config.yaml
arch: "convnext"
model: "image embedding model"
dataset: "flat shapes of many kinds, plain or patterned, on busy backdrops"
train_examples: 195000
image_size: 48
crop_scale_min: 1
horizontal_flip: false
translate: 0.12
rotation_deg: 5
color_jitter: 0.1
targets: ["count"]
num_classes: 6
embedding_dim: 128
isotropic: false
norm: "rmsnorm"
activation: "gelu"
layer_scale_init: 0.01
moe: "soft"
num_experts: 16
moe_every: 1
expert_mlp_ratio: 0.25
slots_per_expert: 2
shared_expert: false
patch_size: [2, 2]
depths: [3, 4, 5, 3]
widths: [48, 96, 192, 384]
kernel_size: 7
am_softmax_margin: 0.1
am_softmax_scale: 16
optimizer: "soap"
beta2: 0.95
lr: 0.0011
beta1: 0.9
shampoo_beta: 0.95
eps: 1e-08
precondition_frequency: 20
max_precond_dim: 1536
one_sided: true
adamw_lr_other_params: 0.0018
grad_clip: 1.0
steps: 6100
batch_size: 512
epochs: 16.0
lr_schedule: "linear"
final_lr_fraction: 0
warmup_steps: 180
weight_decay: 0.1
adamw_weight_decay_other_params: 0.05
Rows from expert 14 of block 7, named by matrix and row number. Rows with one number belong to one neuron. Each number is 500 + 25 x the weight over its row's rms, rounded and kept within 0 to 999. All counts start at 0. Numbers have three digits each. After the name is the row's rms in percent of the matrix's.
# up: expert up (model.blocks.7.mlp.up, 16x48x192), inputs 96-191
# down: expert down (model.blocks.7.mlp.down, 16x192x48, transposed), outputs 96-191
up.0 091:487485512502504513526470510521504470496507511501470460489489450510513480470499508518465474481491504480512497468463478499480512484495523462502478494548515481497524483501539486551526506523533541489479527538489521523457480479507464497549506461487498544530516514514492481480487537494527496477
up.1 101:465513508482530556542557496491520495481516496489478536508519517502490486478471501530479534510499530470477486500522493459501488530504497493535479488517505456540498481546519508466515485499461505519486508455521498480556541533460489492481509507520514531540466456484525561461511488524491471504
up.2 101:479524499466492502468515434490510497473522514523526517494529508461498473454516477468514455490527501535512505494524502459477504452506477449486487473514490534467514480467529491545498505484500485541501480472468465543489527479504508490557480478481437481487489498466514460524505453448495467489
up.3 092:478476519502517470479543509490494527514503470515545490492519517489515475470505504437477486521516486515502493465490469497522506505491484452535488541505511486469489510477529474472497485492514475548527468527519470509497494543541496456529467485493440490497494490520536479504476486466505482524
up.4 104:498517494472469523528433517514506440492508463487520522502484525481523472475493457527523448523494495513488547498540491487496498525517491534510522557524529529505475496474472487461478468486491481474498474510493544493503462521503471502458495524482507473486480443495532501509497486529477477526
up.5 087:443480481515475548474492457498490490473483498508527497460505484502495492554487470484460532511537454487535557523475509449500487504483481492546499484517545510515471500467490482491480532497462433519514504506502551494497469500503473507507519482512526505477469517534453486532509504491449498549
up.6 103:490499526466506488470531452518495486502500500516523468518472500498481490478523471511513500508516480493496540491492488517521490528483472521502498482499492503492492490482541516480506530518487476488500436492485497584509459458482495482502538491498492515454479567510493521510512570479533522489
up.7 102:499533483467512460525460482520496508502508517533524513479437476484507506515487527465536513449532493511505525504455474529502480485481510512477503481544490506487513533489496508527519474482508521568522512511510501492504464536546500485529534515481473470509470513498524511502487501455518549533
up.8 098:496541496493532502506508518508512481459500517548519494493526503544462545529525527499532484495479547484515482498425502529515513486540505508500464497521546518466496494522492493494480504503472531471485537503505501518553494479508498521527476491482503468479513495533463481496542506462523604487
up.9 112:513474466511449494463448453453506507497543468450517460514521521474475485456505562437529511505536537492494476556508493509493508488512479511469484497501460490459491481513493478556473502491517467526501501495480489500445505538519534516487493497523509560470478497485469500498492520512486529491
up.10 111:444483472465505488475501489511499504472479494511518521481456523500520491473488487469507509504526480504530511466460477551500510476484433497483486500471447471511495520484456516485505498519531484502498513518487522506487441527492515472529514508456463518474483544553484466512514516449546532502
up.11 119:466495516497505498445533488499500536465497512541460556518515541464474512508518474489545461479524454524521536534461510522522515495539482498465496499481519492452541509477523518495476476525523479511507511523480498544447493468515511539499481518530474555474507513492505466509517527438528516506
up.12 100:518502488496503495515472517465477515559520486509496479539519533510518501549547477530514516502511478538494532468487481500545527509500458520489541561514486500522507512466502483485468446476510462535535494482513513505508534490508536490487482538515510467488544490522519469503483430531515442515
up.13 090:457472485529507484482492511527487457484512508553487493534493484481507515538463533450525465498519551478517466540513511486490510488553476499490511487532482527477504506483504487472519491537491525443489531523466519517524494467507500526538490487484485545466491499487477511522574497517493556478
up.14 101:526542466493487472485491522472498539504505510495493492535502538513517509526487526444514474517511507514478477473473450503483522481514469479491487458502556504489503490453509525505481541531490519504493517501474500512452509522509492483528536506486496528494519493514463483532532501471483484478
up.15 119:523467495501548526499487511540516472473462526506540513512485523518529536515473480512461514531512491520469497469495489512499496541520511511502516447500544508521489530508480501468481492495506505460523467516514534484535486506491474465473513529481507485531502481485530536481495509520531466533
up.16 103:473551481495458482521470538497496455496503527482519477476492480475521482479453481534463494519535511491475514483510509478533518483506476498501484482538498488560521470517518525493475488506454507468505497507466508492495477509540531484480547491484527514497484530486497474486456482476497485520
up.17 089:511462466499466500503486537486494473455482421487508435527512501479482538486486519492451494506509528499472447495522482514526492532479475518531509456507493530506508523504474526520491507507522478501519465496502507508524537510496505530497462491464507459485524506484471545501525542494467497495
up.18 107:496485512463506483491528488503479509516443545585489550503507497523505499482547471471475517476464494498537513481500507522510487505533465479503511499491488469517509478479504477492486473474488513532505480472507521506488502492500515481453499497482486486518464465566524510519511495492474505457
up.19 098:495507465501504526501525523493520515483469530453518500484493497496521534502457495498531521517463523483498511511503475521488438542526538472474502541499479527520488540531499446514466465437476493491514512507532523472531496505513471479467521477541472486529441496487506516500517505543532502507
up.20 094:516543501488477486455508499450523522534506475541485486528511508482457534475503503456512489481541506516505520507506535455481521462529472438485493505475486509470480477490509502513503458506511483519516491509475495524492535457532524555539503502508491464492476486480521450542552485437493503502
up.21 100:480508469456510460503459531499495497491510536492484519522448475474501486525474520507472523513512509495503479440516521469539522480505492499481504486512521526523485513474531496477482509511515459529529492542542504508468515540511499515527554514502501507491489490537531473496498526483520497523
up.22 111:532499514480499471450504468484508520553525513473502541525463507477458499500462535490482496465526496527472502447485521511531526464505472471477541497495468495529535547487471540483496480480518516483525481488473473499496545516512512478509485506498510471502491483486516474516507468480509497484
up.23 099:501482508525491493486503481526546479513481521504505523485530481522480500497502456511546511470508528491476515531503469458517481489506477478511535518479514537491517530495476511482522465504505492473483511512519525512531518558489495526492513530488488506535507467496513538486479513499461458506
up.24 098:483489491456498483506508476483540486545508503544518494476498474458504531504505480499519564512498494467473535501480489516584472527480479532444503464492504478506518537465515504511476502504526483480528489497550501529540466510479484519507517460498481518475537494463514509529520530465512532503
up.25 096:491562510457471526519510491519533482492524494506457490529509462516535488503497510528478455502459509490509482512500528494445499559464531541516510517521499445523464508507486535468473502498500506520454538487496487455506463474501463461465526488521516484488469497459510506508471508566501467479
up.26 095:460497520461497493475489484500482548486440541505463528496494518462519518484518491505507499514494522512451443469485520509500531531531485505500498496516488507469495497526497449470475501505496550488551475517502513511519500532521492497503503519475532467509505515566507491495522559498523520489
up.27 100:522490494500477495471480501473509517485558497494490531508501515466493540506468464528556522510500501500499491523531511506514499507511473490478517449527502496527443494496478493497454507504509498508519505463524506458502510494505557502478551511510517529480482496493502475519473474515528453514
up.28 081:507472488476443471460500467449514500494524481484502512541513487472501498486510486509520471501505487497532501534465500504518460486470504488493480523482516545467502503519482484560495489500545493495528491530514491529512550518494495525495473470468494508514522453487523511489515487483486529481
up.29 085:479452502495475504507557535497507512485465523533501542504507488525509491469538527441462480468482512491499514491562486420532454500510515478508528528533520520517528453542531494467496492499479501452490509471478499461533504505523506482492513489488497474516452465490528470505458473509496503513
up.30 097:482501486495466492487492466490466488472493496596529508474509502488487522514481460453484522530546493523521498473541509461492484483544482443501514462533521514526487536475499487533451494508459527486536494501464520537515472494494519496530531480465469482499483537503515462519536459481517478473
up.31 099:549468442517479482539491526519528501514496507479484435488523489490486505495560544504549547491517483500509466524558540451530482494485514496490475461520487529462494534507520497551524475522502512526461526485474506490482510494494496520482529527514532489530506495449519513468508503528494490489
up.32 109:534539519470515454511499487501485510476506487483510443492478522485492500445475511515526466510498501526508495469462487571468495486474500525485489510477495521514550516507516492508512515519504505496525495524463440508468490477534534488510440515507479507490505545512513517525467463468563550530
up.33 090:512479500477487490503519508500519490501482487506483491461532507521524477541514486534510519525460487521454521510475554450464520504513490493512498504512486517525486460512460468535554494481473538540524502534507488455472511535514476488522516537489540498533481504539532494484499463571528482540
up.34 108:487516478525509452495535497538539577525548465496536496532477522489485523499486488489532521502523495507475520535447482519518499509523482515464496497479504540467518528512511461518456493484542530464502519478469499512518510540508506502511435519506460521448537459515485481529467505474498492500
up.35 099:478522483527470517454538496474516517489515471533526554487532517466489530469495477464541478511519525553528529505444499516526485529505491500483483484496521529480504494496502499529493471471536474506525475527495488556495504521484518532502482467507466489487523519509480519522477446452486508517
up.36 110:532546534513528440503490516548478515502528482509485538503463541497520534488486496452542549433478520516458512456465486497510514526535512485482523510549485477547509493532477471475441486477487477532507475468513459495490483512502508500516493501494488485519509455549523500522521494498527541502
up.37 106:453488507467500478548534524523509439501488501460507511484508416491506476497489497528521512522501496482528480527529496486491506511447512492469465477497491503502508541485505522492511499517479514551492522507476509482546544494449500463562478491509518514502510525502555464501499542490536462492
up.38 084:536475522544514460530484530506513465501531488511507536474484545511456541513528481502493511512480514506486497463488470495488479495474486438522503508514520493454475502500546487444466484504478462495504503505520524502525513492501532533507536539497504524485544498463497486515503492456506527512
up.39 099:508482488481508503498484435476518481555527531524475494488538505507499510490516477503415468501529489498530485482497479538531532514488517448455511520525481481468532510458531504497469459509461511504523467469521529534503500480490502527488485501504505461466509505469521521499510484511522485487
up.40 102:488494505496511450502479495509549524490511524471518474512479518515469540507505520475527480474511508517507502483465515473511496483514539495507520523513536578462503515485479520505477497522547487501531478529475539515509496514525472501540435515506491457500468527501483473500520500477494513519
up.41 081:482510477482518518514483498504449471477460471481489493462546529482503501508546489484503491494506477527477495512475505490491504554496492509523481501471529525522528527495510552494507493492486515499521530529510496506462482524507474496525465491531522475473512455471489452498511502480482479502
up.42 099:493462511530490514486488513504480512453498540486517524495485475508509502525484469492491495546503525470487480533548516510483489538487467520521499466493506567475479515475505518491508508509507513493495506548517502513507493508474529480474491492462497530483507541470466533494498521488536458478
up.43 098:512495502497496514444475539471486483475476524453514499546527481457459496520502534506502497491518502493514507500488461510448467534501521487482503476508474516512510519484525512517460489459459502498530509475485477481552467517525540498497518500523477502533481559472485477497514492523512475485
up.44 099:545497510505500476496485491490545471429493492515544517491493483535481512471533509477509508503489469486514448476462514495523478517478514527533500477505489514477484465529497501513466554514492510475514473509524511500472470469514526474492524446453500533482464495539502484516460523444512481497
up.45 100:534490479510479497515499491480508534503504491503499486518444537464547452513475532509474527571493495474478489491507470500532515542473513468515537533524484525511485500522472499477508531501505498474485532484523477472514461479504496496514526525513542451428469522474489562471515468507492498515
up.46 108:501488470545470466485506519489487515511552477554489527492503505468520528463502489494531498479507556507485524436473494496521557465512511513466499498504516505513545466497520498486459513515492483497539475490457505525450490519519480523545495459493511487518488489566516479527533503468487525494
up.47 110:509513501472502526501473504464509531558518483500491476479515509493534500492516500510507498501515489569459511480494513473518514488489512511515545513558544508540508508496495518490566488511538488521487514514516501498501510523558502505487457556496525492524486502492535475481485463511512488558
down.0 097:539495461465529502471535484535500507510479464470485554497532501513548497509464508495557491553487513505504473511490510522547503504552492517518468522465505514451513504487507512514541492459520514504532487453473513496482514499449524494494510495513488545465455503491459505469521464473511507512
down.1 087:540571497502460470511517514515517476482514469530526519515504482487514495478534496523457537530529529502518483490476503547463463508512480477505517514514539476484463491471478484501493516471494494502488528542527497524530462515497493549460504492500516473491521509471424534525490500514555547475
down.2 097:471544517485507529532474489474501499461507544460486493533480545479488519487472491479485495517491504496482486465495481478505504534490499530495488492521467465497485549467490499504484448460490533519484458545459510489537493501514462520488497523487505504535469508535483534454522482525489499504
down.3 088:512512527483477441520463485484452502506539500519470479491502478484504480449507521540533515499552481426501462463480499475486477508517488515545515488539530504490525519471466487536489467478504468500487515511477465483517454477493510493536480474501517474504500475474519523503540499516505532454
down.4 103:481451545486470480527537456450517506450513469535511458482451518468503521506497487461494491504522467501494486499472506507538469530463535471523492490469533503514532512517506545493474488509470519512442438484506508514500501495506456507508514504482495523476455456508488511502512483481488482492
down.5 096:478486483543488533480476496515466513515509489479518519496489535559505532492532472575486454477490516538521484534441495514514501477517492518527497530507502498514520474495521496468483530492463469462496467477507480513493535482495490461495526515534490513533517520480565506523469545500491510477
down.6 117:529485466513554526489520515522539500545495515523487526480527500524519491542527484508533501504518544513517453497465490528543507471471541492442478501458483517502510484475497450471495494462502514532549504481536500519501520493507528489480575487512477516492546512496497489536490503465517533526
down.7 102:532504505512520468498510548503480523532548495523485529485515478485532510542511518528509516520486518500506506510489539557512531514532520528489455504489524497454542507525527458486527502452492517521496505502512501527515502504512539479497508436510481529509501504528517494508499520476546508481
down.8 089:531524446477528492503558536536510495535527470509496506508517491537480480513477492515501486491470503491495554515508503532524506475518509521505556480494495502494488484494549473465476515457503485547530493476531502518511512494473515498498497490527492500503470515453487486489504526457538489543
down.9 110:468513501504489483533462464478462494433519496501497525523497524487490504517491492484496553494503478467478521482513452500472477521467461473532512505545519508522489498483475513517478478533515491489469502510520497467494440473499506507485501517506530439489491509514479492497519506528469457495
down.10 099:503523510477488511509522546501548507528546480498509484508539483474488473449525519486479495477543552500504458470480502552535504493516578494457476478507536520496540524485477492502508514493469502555498525486549531482549482493506505547503540490520494508528486477476490524501514513512510488516
down.11 100:473508498534538526512539493499518489483501487511522515498542489493493461537488488483477481525538507565502470468505498497554472519554559521503459478485475510482479521483458526479484476494491519475528503551534475502528470527469496516466536480468527503515528475518499475449508470514483528528
down.12 092:478505472525466487479490497509504493471496510484530532523451514516501522490525538527455507521479498485477522504459516467477468469522491510534530492462456509491495487511495502488524525454503477493513516473515433516496522523522560491453461487490475505500502504491497505481493506471490528524
down.13 089:507450501461536482509509512566517495493484470514478494492523486491526512481548493495510499502485509499495529502486485511513567473504505532483477541463463508480525517548492460492506546465530530520510492511519514502487530517519522501479523473483485576490486541507487549476504518456473512558
down.14 101:494489514537482483521493432482466454470494527475490501468477531490491532510509525489476540492505504486452512503533482456477514508502484481493546479557473459514516451510494531542476480479500497506469476524481546517470479469520501532473522534500500510496493460483485529511495520488467466475
down.15 138:483548531516459473518503471489519479456506505496535495510484514494472506455501507477495489515509476450495488492534494475497472553468500470492488501538523465538481500487487512526471497507489494487455484549463515461516473505503487488473485519495534495482510475517514515489478483547503466463
down.16 096:514472459440500513500463512483474501523517524510483488500507487503487475503514514486537487532534469461531505456495481520552509494528497444482479494507491521505503492531509491545470491497486506549484475511503499470466495508514494519516463488530538473508494481515470509427473503515483507527
down.17 090:472468491445484467504543487487533524516507508481519462493491503488488502530504470518485465507480530527481533504480448498501497494477503504507452540488546491506556465526579493499492515518518531512475545490499518511545518510520511482509526456472504514515459506506511544515466506494507502510
down.18 111:566512484455558530486523504498536533520514481499452493467557439512516511499482494523496509542496522501488527493457515504552525509525518518501476494499483517495537489467482467478528468496509531540532463540544488533451513524502475496489533482479513518444526563480473498492524467517503493484
down.19 124:482541519484482488492530465420491516489503485485512472491511457482479471468536501461485532461503474490497507514502485464481476524462516499506506507505527482535480532482470547541470495502491480501441506501498469479529469472501463511485500509514533469508492508522487526494511497531470442456
down.20 106:499502516517514486512439526499463530487529510505499487483485514466488503464477483487464491519501507488553510488520479480475517510483489488549535513555466465495436477467502544510500522544545505523483469511452488463534486492514489536498486489506515471511502442505491538436490459506468481510
down.21 093:481446505482514502514485524466469502509513541489507465529497536565530534517522539488486502522501500526513521473502512497468501520494488533492499478526499483468493472517544501478524466528511468532470464530512510542523481511526516464484462546470435492520541484510508468505487506504501519521
down.22 117:490484511550475481506461510473481523511457531489474457490439498496471501514482485487507469466466490447508536490529489479476511482488497500520538502522499536490503495563549480511479533532516503528508504484478518494498491454539462511505498499545490505476510506497533470479575508507507512478
down.23 107:479493521509501475549503472490490486486473478484510501531480496506468544470532497483486519524547468460489487471507493469481464499467503479534464471516533478485523511496491548520452499502499498496449467489478520467466480508508499500488451511501513470533425511502476539452525460523495478491
down.24 120:493477478484514527452529512529527508514523463557525501479522487492513508512484478528516477515511522556480482489484503515526526489546525474491481509473492504513569461533504456491535471479476541497539476524528547512484517532505540444513541501489480501482484532479518450540477527467533519522
down.25 100:484491499494520471518495506497498560460558505522490518481513461500472502462506501487512500525537501512509478482505520498517490530489496452507466505480525490510537530504465527506485501487542474477492471509523492503540489509498513528474503498484497495501435487517456505482511459548494470465
down.26 094:528486515540479457524482542472510487547487528538526469485465534509461487533472524493489502501489493511515502488504466484472486486512526549505496519510479511492496503498507525490510511465452527514500504524505502503512504557504532514486535533497462496531505522484513460525525495540503519491
down.27 092:522505533476518482504513437502503551479533517468514484485486520547463505522485503523483539502505484506515481503493474479460458505472492517478515511452468483483481525467486525515442493528528519480510495515506474501515462492492502495477455552488530465523505546518505493469524465525552462505
down.28 086:474508512526479489543455513494520519478522499484513507527492563500489488516550455468494506486484490519473446507500432504504471517442497483531530527566524520504502503500480530506464498500537504506486460517468496491510487520505514487520483520491498493498460525539469484542530480459488509459
down.29 101:521469444483532523443508516544508498499490462501495549512528472524533499488531487507533510517521522533474472528473495554556513500522538514463493505501520489475533533504541460513517501487484527507551506519537512513480512455507494538484531466502454508485548536467527486493482501480513545490
down.30 100:525505483462515482490545485501497507522558510483497463512541521528501464541500502496498487485515492530519499475457510557528519525504498481475492516482456489486513489515470459463490477471505540546516469512508500503521492513508535465515507432519489486465518480533496499528478497506549515552
down.31 096:533482478457524510525486508553502513541496477520459501478535481495523563505506526547483546514507494516486500483459512569473503504550489510531479496469498553495468479468526516481519530517513531553534476501548468511483479492524496513522512464530493519452498518504502442486495495481478515532
down.32 091:496530477534484515561499527481518473474463525509490544532502431468483510487468497491514501501498496468427498522477509494537455528495491482499468460537524520505439531484515487531496499531523489501505512530501489476489484458503469538564504484509499500499506486528496472510501450538505503474
down.33 091:491494451503521516495477499518485530484500476526467547481515517494541485528517511530527480495487529499509507509489501504508491467514474515493469512474498537509520490500488500468509523470529490498517509511520476512512523502500564483513570471530462542504521511517546519532499497485522531537
down.34 098:500491492532515533494494500520511518554485497526508486525502550522508525511495489524484472487511518505539496478479455484499503529529568468458512531476487456526499477545507518490490481489548484464503519490511536532498496484469545519473480529500479529549488488473541477494543518466481494504
down.35 094:519528502512493476519498497485496476518529464532476526466537517533514484491503486496514455514504489527516481501516497537481476518464514505525483478490481531466549513478474485480494524539500515515478453512519485474523540539506492493540464472502496499499464485524450539427511481474496513522
down.36 106:549513503458520539477468532538542502512541511507514467506522484511487476494495504505513517487485518524508461501463539526527528493507511520530474506519495544437520512526499495442555484497490516532518536508502501511467527527481520448491499460467490540482508502499493461511479490475540538511
down.37 102:474489524524466499549458462466438489474456460493497500517450508492469493500456522480507536511470506462491511488542509473481503503492508509516511559521543499480497500468491470534479480496510502507498480558503496535536444524456473514494481553505512495494502500482453535489532455524483496533
down.38 092:478519505487472505490503484473472497480529507501501504551509529470493503466524505446488478489488501470498503544509482484495484517518519511502553523471534483519529510473520513525482536469511510457489487522487548508489558500447507454505519498471501470478517506445546485528472509528515451527
down.39 110:535501490465523502458496519518491513517494519530488488495513487498519533548498501539501470485509512507494476524466469529532544453540487522500474494491486497481519508499531503478523495473479525488540511488507508559472529498491503509514509502475460515483533507496494451569459517473544497522
down.40 090:512464492511484522479498509520479511544525461552491517483462486444469451487523500495475456490488519505521506513531508521501537465514471524522509460499441501475512488503478524509500530520509446492473503457459486516513547526467516547506494493541483493502464474506533468527477524474502491513
down.41 090:476485475500504505513510480439448505488518492471572486510457509488491504478451525508498494483539491490490523486520469469480527530487502517505545474543521545496462507505502533525497508489469477546488495502455548466531464474481495492476493571529492471496472499476478534543548522513531479516
down.42 100:519486471477550525489521492515530498470460510539521519502506493540509507565506465477536459523504530499497518512488499554510490464523529484497485507472523486487523497485526489510502510484501495504491471484507501534501483492508485496538543447501479503483534504449513515521501493480484511491
down.43 102:495486541482485459521492478478495487476491564485514466498475458507491480520484538513494535490504457464506502482507494494465485533469501497508516452533504521504449510471505500516480529472488489524494515479515497482510480498523470502492478522535513456468477441550447488532504492500475459461
down.44 097:516489462477512534511532486489526528508511507538452492505553492501547456494502520509463471522484503474488484497463482511543518512558508519490453480488484507448505532441482496485522535483492523475507519524470488479528449537458518527497514478484494484502539501503472518485454481497494542502
down.45 081:480526525520476480500501475502539481543489531481511500541496470508478484466542505527479522453488507461532514498508475483495492510493558511511517516462493501503457508495515545524457472488510447483496503514500470516515504469522500512495499524523453533501505498452529486482497483485516492472
down.46 095:513517501538524512501485482473496517551530534490527492513498475511486491445456455516526502563491469532513487523479462483556478511517508488526499518518461519509505546457463498513495494511526500524476480506455492491543508533515492527508502497493519493454499518528434489455505458487514504506
down.47 094:480474506563490498524488497507485496521485481531476526491490517509490506492509496515483512496482481509562504498479503477487494502502446535504498478513495550475472452529555486514516515468485548526520531503468471516480513500446497412477473478511463494529490454518487437466533496454554519518